python train.py --translate=0.12 --decoder_norm="batchnorm" --learning_rate=0.0015 --shampoo_beta=0.99 --epochs=15.3
Rows from block 14 of the encoder of a small image VAE, named by matrix and row number. Each number is 128 + 32 x the weight over its row's rms, rounded and kept within 0 to 255. All counts start at 0. Numbers have three digits each.
After each channel's rows are labels from the 100 images, of 14848, where the channel reaches its highest value: "lies over" is the class under the peak. Only what is clearly more common there than usual is listed. The data: simulated grey scan slices of phantoms with and without marks. In brackets: how many of the 100.
# conv: 3x3 conv (encoder.blocks.14.conv.weight, 192x192x3x3, each kernel summed), inputs 128-191

conv.96:085070095179141087105073133112208107120089105089097121165146111108182132097096087145118146137155169166186176113145099114100088129154176129106125199168097156154105133127123136109114107086142133
lies over: soft tissue (39); lung or cavity (25)

conv.127:095196141165076143081134078072092132102147076197119111096078123144176095148079136117138088141099117106080124136150119129074111100072072109122090163116105109112124113153151164070094092079051053
lies over: air (100)

conv.114:116079125091139119127139125135098151101122141095139129121199113114128150156164114120160135153172149118151113178137108060131153100120055123145113069144144104108145156141146122099162137144177165
lies over: soft tissue (38); lung or cavity (26)

conv.62:165121104134137092136112179136137115170086080077101158106133104128141066149093095147125113110166185141086148160181146125139103139071158047114101188092161161119092142098113133142144106086133153
lies over: mark (77)

conv.36:115175153108143169106151093164086171221134113215130190118180127110105139178106126141139087115103107106122088148090116096188127096100033170160148103124122158210143147169134151168127181115147119
lies over: soft tissue (48)

conv.110:164149108085139102135076170141137085097159110122106106121000092091064158129123100200145177166160150125126132141134097145127076146204145174081160094138137121143172110103107157125125097129097199
lies over: mark (41); lung or cavity (25)

conv.10:194135046128160103107061119120143087136092139134085090210155115067147122141113071135157118141138143087130102105113105133161106103154163164082156129134147121142120171102053126096092112098097144
lies over: bone (49)

conv.184:150188054064070105163079117131118120052112092105104123097108134121077132145110089105160128142132036099142076104138081098129134093176113112112192169143157116166138133081088120067126142067111159
lies over: mark (27)

conv.51:168119093131128081105137151166112097120086134116126194110000085086119155150089100200155144181150141125115138132127093189132091117147143131118122094163188118149165135123133131100141137105126180
lies over: soft tissue (96)

conv.135:113156121127090192107117115091050143198129055143149109096108125160157141121138163115100110124097138103085165098123197150097156090103098114102115125113077120136081130147157113098101133161130117
lies over: air (100)

conv.30:153144069131146112160098146160185126117123107151129183216176112126173156162196126159160155131097105125201178124065143171129118175204151136082167099130180164174187136119089164093162146142172108
lies over: lung or cavity (58)

conv.16:113172134041146107145123136174143111112144126198106167092136127113067168151099092132112167140165140111131138141147081125116080150138151099108135154113094133095164141101190187166143144051212137
lies over: bone (29)

conv.187:111118130166134173097123109095117162164174082057149130108121150168163149084085153124103090072160141139086176092097139139087126081115124102128097144113099092087098076160128116131093107134126135
lies over: air (100)

conv.20:145122082077159114104084173178093083125119125063106116145216121113134172145162108172186144124187141134130157147141145202155105107143144095088137182160185163120108144088117133058157179127196158
lies over: mark (39)

conv.175:113184190135161135170159148131124133077064128093075111170121136111133110172116109098117155159110170156111147118164068079134098178098164092157124113070102124130170156100212110158119110101130153
lies over: soft tissue (51)

conv.53:125190167080158118115137146194131144106104116170098179118148117107058133211167095165126150176178149179174125173171080150116103079139102190146110113146137118176140179105135148125159130084221138
lies over: soft tissue (45)

conv.138:095104138160081140078130075094100178151132086089161140120172163126129124125139161105132075097159122102107214108113144122109180073098114100146104130097127113138099131143146106150104058138154080
lies over: air (100)

conv.17:147186088101146085100103150213214093126112149067103169088087107083152096125102115139147154159199191179124004143214120236154100109149139107128127155109102128105179114098081130106155104054118168
lies over: bone (53)

conv.95:086101117072125095156118135079107122120116136141096155155103114094073167153188087138118172126124173130161101124149046135120101179134103176111147114112151137179149065115151104169149114128183128
lies over: soft tissue (59)

conv.58:114034068086147122146084113193134131140125127091142133163172129137099165074171120144134113110166061076102088146111136095135122152100098133145174065130150146137081101098063159131136125132090183
lies over: air (100)

conv.71:106080058091131105094097117121225091142092155059096107147133102113149096120072090196131082068061150136168110125122127165090097126101159051097100153105162163097094083088075081079145111145092092
lies over: soft tissue (92)

conv.143:157178121114132108114118115208147095121100153094092143117116085087046108098099092132099103095200148142087065129170059193137078093123114121116148114130094100041075171108135101137126099108122172
lies over: lung or cavity (66)

conv.88:104124102143107155075169093171149168127142149164150159087128163143019106101125149121081100100138102140073104129106143125121138042120129165129116110134060105072074091174183146114113128153116118
lies over: air (100)

conv.12:141178093120104135180086154106168115030138110148130128087111135150121135160074131144167125124122096096149080100190151102108136160103119134122172108157177105117129142111112167097140096116077100
lies over: mark (56)

conv.24:087116113085156153072135030074085143140142112184138137156132131112146143203176127126095073075179112077120165076122123081120126065109107172124116086165153120110094084114152129085099137115155038
lies over: soft tissue (38)

conv.64:134114138077143078112110129163153106107121084174085183179064084095092135114149072224123159120170172145151154128141080088101098129107105121149161152140172141121114123150181165139159102071138165
lies over: soft tissue (40)

conv.154:081158131110119145096169106053189181149139095052138142130105138146190073101073135157126139112110130140118052125100155064120164120107160079167134218112142120133116093122101099080119104152144119
lies over: air (100)

conv.38:140146097151118071116096179130113054083095157133100118176150065088117192153162086164134162124168119148141130121111074163141065160159146087127152155168137152135124065101149149087168132076136130
lies over: lung or cavity (37)

conv.188:134094117105139095103134133178064121134155204176127153155206135117113116178212135208142111125166101124124126142131092145133115079104175133149128114147171150180123171095142149136149130135140151
lies over: soft tissue (77)

conv.45:131075090097087119096102114132174093173134127106098141164091113100079125039078103149132099125100241131099132110173100142096114085152141089146136101138103096099095104098144158080099129098064077
lies over: soft tissue (46)

conv.152:146203149110129107108126142123183096085194190159093179153090092084131167081141093153169170130172180201145069108171082205107066125157142091148151159106102131128124117095155097128149111044151179
lies over: mark (56); lung or cavity (40)

conv.72:108114164135127132099178130087139112114120187152152178095046112109160135079115109065073160165093087158093102122155099137130123186139196134140137156138069135118172181176168093239084114093110128
lies over: air (99)

conv.37:117156157096136152132151080106154179116192083108168102131097190173135089119125141081106112105079130120119049134133157121098150140068108089172116144108083085115093102143127093084079114205059096
lies over: air (100)

conv.101:104145146135074088115143131147092115107160118134125100089000116121153143075092120118116097114142129134099152091138107165117116112083121081145128120110095090055089117154167122145104102085052140
lies over: air (98)

conv.118:133078170122119148085117094125044122130143136176091104169163132129213148139134108138136079093066137102157113163109108219145083121145202112135139179152151144154143160168160131146096186120147118
lies over: organ (61)

conv.33:153157118128159088111110154128165096096123136163081163177081078083124172123186085144123132150189145165119125128098067167102082140167173129114118173115116126176137108095194100152148115063142148
lies over: lung or cavity (35)

conv.182:176128104109106094143106154150133090054107114147058144161147069090130132105184067118107170148131116112140104162170084151169071175174130179063122180136124134109150136124106166162147117116129151
lies over: organ (42); lung or cavity (33)

conv.146:099125132138090127131124136113051136171128089189137015081075138128179126142092131072112080124091148145094138109112130143112130091078106110121109125131119097111099128117132102140084136090104099
lies over: air (100)

conv.170:145173071104119064093094115099197092121095129133068141140065093068130147132108088155128116140096127127115079118118070121094075134174160174069137114109133125114121143084080119051140134091127130
lies over: soft tissue (57)

conv.121:195175087111109056138101177155071081058139176122077192180136109083153156102134100106171136108107104110123022138110075166134107156179159113065151130141156110151131146097126094097144107129093141
lies over: bone (47); mark (43)

conv.155:129081114172144111117109140082052096098180175138124157150099093111071166134174131157158204151162123174152152118171109144109112172135161146150111161137169181139134133116100134171140106161178106
lies over: lung or cavity (59); mark (36)

conv.91:095103124101165126142125115163099136123142125129130142194146134139093169163105112081093128095203161140116181160108108102160112136119133216117135128113114116129115040134160182163145073147121106
lies over: soft tissue (73)

conv.139:144141086102129101120129163139202095060100159121101143148147104124100149212225110126122121150157072130159123122080106135120096189145127122079143142138156162166153126115139123135138138095123119
lies over: lung or cavity (57)

conv.125:127152105110125106155136140100096087137079132164110178140143078075143180145170110129135172165154128090147168123117078133160114189160213165064140150134146169164160126094098146157141119113176147
lies over: mark (30)

conv.83:122025136040114084137087105144103142193063045153084092102092116098066107140187080180158149152132204094134144151197107093150128110115134128144166106143182157188180126089125168127137163074162102
lies over: bone (52); mark (27)

conv.128:146141119098147065119102190115124081111119167159060182173143066070133182147194089158141147145184172164145154119097058155117081182161154180119127149141119158180144132080154146135153136062147166
lies over: lung or cavity (84)

conv.191:127093073159117112096139093162160106236088142122118181133104115112084093045036098176145097104108123112078112106130101095084114124117140117101164088126084097083111135111051131100129127101061180
lies over: soft tissue (88)

conv.123:175142157135131079137099181169012086159118175098096103103041089064119106137099114154133137176147133121191047134169082152106113137126117121098174146127166111122168155108134104153109103125083134
lies over: mark (57); bone (30)

conv.34:089168138129137110114131130130016138171082073079123064052101106103110084160081104144157128169161117088100153126201097124117127122088095116138118153128171139140140177122148080137103111075201110
lies over: mark (68)

conv.21:097176151103084104114132113114160097119164158106115131091000111109103133044069112120113126127120159154110084106162095160082110098091092146173098157097103111066090109110156148068135104094040141
lies over: air (98)

conv.39:079152020126091112126082161110149123195156134102102129189097120136132114111077115169106117151100061141099140125104136141107092155166157112042102157127129127091111122117010127025159168134113136
lies over: soft tissue (100)

conv.4:119113126107109112110130075159095109148110075114078130111078076113079122136099091119204123155140102123167139123121112125095106146079170178132189161135186113126151115076105136110145127089142138
lies over: bone (32); lung or cavity (29)

conv.186:111122100118173125145150108098164127068104086117119141144179109123158145176182118118115146149125105096212109103063151122138140221155130175103138121136168166140129128115125102125155149138141087
lies over: mark (43); lung or cavity (38)

conv.109:132103084144159132140104098135147111103160161136100152170109141134095159100183119155123164108119069144170102169138109097136099166145173143119136109102134162124114143128068123126141120133157119
lies over: soft tissue (82)

conv.167:116172129122130074142088141166178101058128139058123093135100120121145101108138104117123109182179137127135119143175118139193091085119139106150141159146124116116174164095144195088177068171112129
lies over: mark (42)

conv.26:134080067163131109156095164126047105147129198145132125124114112132111131142142143178180194183125170189137138161193112142139121183119131120098113163122133162127175148129063129117134107134118130
lies over: lung or cavity (62)

conv.163:161111094098163094171101184127202101104086138152098171176146076097140175111179092123141154161110121153156177134138103147134081167181158193086151163151141157160159146104113150199181150099169155
lies over: bone (55); mark (25)

conv.172:125150135142158130169122174028146141172142188153126146138163114134139136191165108097118127104139098157175124096105112105136128169149102187128086137138132147084130088147152127136134116114084070
lies over: soft tissue (83)

conv.134:104105169122165127121171121180139133097146110149151164051037135128135126130086131119110102109150067159122122135114131132111103088098033108135101066077132109111087159165192150178114110172099169
lies over: air (100)

conv.35:118093059115150102137090115108123124216074062148083100153112141117105108145131110130114141152138175133146144161181119113120122112107125138093124137125157164187183143105042177136134182113144117
lies over: mark (39); bone (35)

conv.102:170126100096142088118115159118174088097092119176081164123112070077089179068129079115133130135152131092099114119086069129179090182167119182091114067135105138108123122111128119124161129084107167
lies over: bone (61)

conv.46:143178131075157108063128113127142099090115191120093137149131107088114108141189104128116144120199152144140094161180070102145085105142134091129129174132197153154125140111215107219128137078163131
lies over: soft tissue (43)

conv.162:124137128049127119150138096156154107017119156122068157188203110092129131053155103113137104106133093132149017103131085177127096139145128105113124118128131105109084148085123090114117095174131129
lies over: soft tissue (50)

conv.84:120144144105107135110127138130172117062132126087109143195104113120118130091181125146101086097122125125052098099073098176089110138152155056134097158154089078099094077134152060121091095123101116
lies over: air (96)

conv.49:110209158109077102151130126168094117069096155155145127079144145121099174206117119135121139083098129155100138080124083113120148081114144139145145144093135136135114127114156116087103146146103161
lies over: air (100)

conv.75:124122129117140090116117117137194096083142049125102134112000093096145108077102092184151136159163149154130146139149093159089086116114193116138067149092117138121117122107158162103155096093137106
lies over: mark (45)

conv.158:115096123152160088121093109110097058116113092120102096150126042085132117115149073155112116149141150166118235129152099166092068119081130109119090193121107149100077097117158074086132138098204124
lies over: mark (55)

conv.22:134084158156086128135180172118108129112069115140111079085099123104096148046082101037117163132099164165068136124158110084117116142098108074086128091132111172104074148152134137160076139118130139
lies over: soft tissue (64)

conv.115:099140139143120092147114162171070110113086105044081124207094084085203159151132110137151201186163144152150204161163121158154106142134139147083140167117147156117133117131132175134128115076203121
lies over: mark (96)

conv.166:127083102119094134107132067116140119148131139216135076123125142140160178118102146084114051078104150143126169085089134217112116116094108054143133108103108093109093103127127109112059104108098135
lies over: air (100)

conv.94:137084086148163131119124145184121104120088121077129094147165130097070141151193109060093148143181096089160173161157120153155130189143128165076107076088164168189156140109087129163141147149117143
lies over: soft tissue (86)

conv.116:135163083101117092124106117123159075149107113107047137155055076069082131105104078137135163129156172164102166120170044150135065131148152121098122155123094116095114144068104110109134116085141147
lies over: lung or cavity (64)

conv.157:099093091171133151119145109083102156168117135127163133156174154152162125157113150100119092097122115106098134119089178162146164095102161118075098086138112122139094092101072128097109133149140088
lies over: air (100)

conv.177:147117083136179087137111126144161065131144159102091144162152078090134182122194102133128127121158086163174132119088091127141071183160112095073125148126132129158135109109110115145151120087119134
lies over: lung or cavity (30)

conv.142:165167132133085105161145102142162116033139149127131108084041102104096092142080096110149094150095092115136054126159114095158106175094127102120198075095117140094146125123174124120110051116115133
lies over: soft tissue (43)

conv.122:137091110104102140088128104130128130115108136074149148055133161149122079095112135095093090134111077133100054085057142091129141123170206151118155081130088125177137095121132120169126134131137147
lies over: air (100)

conv.168:098108092138162086116085109107081113151130185134128154154100112106127166118162138146152176130130160155150106128205128158148101132118086100113100154116211198111139136128095143114175150145160108
lies over: mark (52); lung or cavity (36)

conv.144:190154144081137073168102179179176090099073131169073168102128073076127140098168087149158158186147207168146158147156073157153074148161149113097149142123156161125165172098159104178141139055184176
lies over: organ (41); bone (33)

conv.47:062165092125184134165142113150134139107145143135140203204148113112102184053149139101128132152179082093141138125081142139152141178130000107113094123126120116160102151144116130133159104143168150
lies over: soft tissue (93)

conv.2:135122119114139099165098120108071107132119116130101153082093114114138134132156091171165162128123171153149121165101129101214107123127153106114176177122164157221150129121122144129171135161091174
lies over: mark (63)

conv.23:175179126119125090112111139142202077137125141172082187195091090102143140103140088165138175141176181183126085154181098145134098135140130166113164197120123162141148115117145117131143135115187142
lies over: mark (83)

conv.169:132181093049140053124091143164125064080109151093071147110075078068092136170116067149112117135118185169128088117152079072106073126129135141096148117145124122121170140085118121074149125134121112
lies over: soft tissue (53)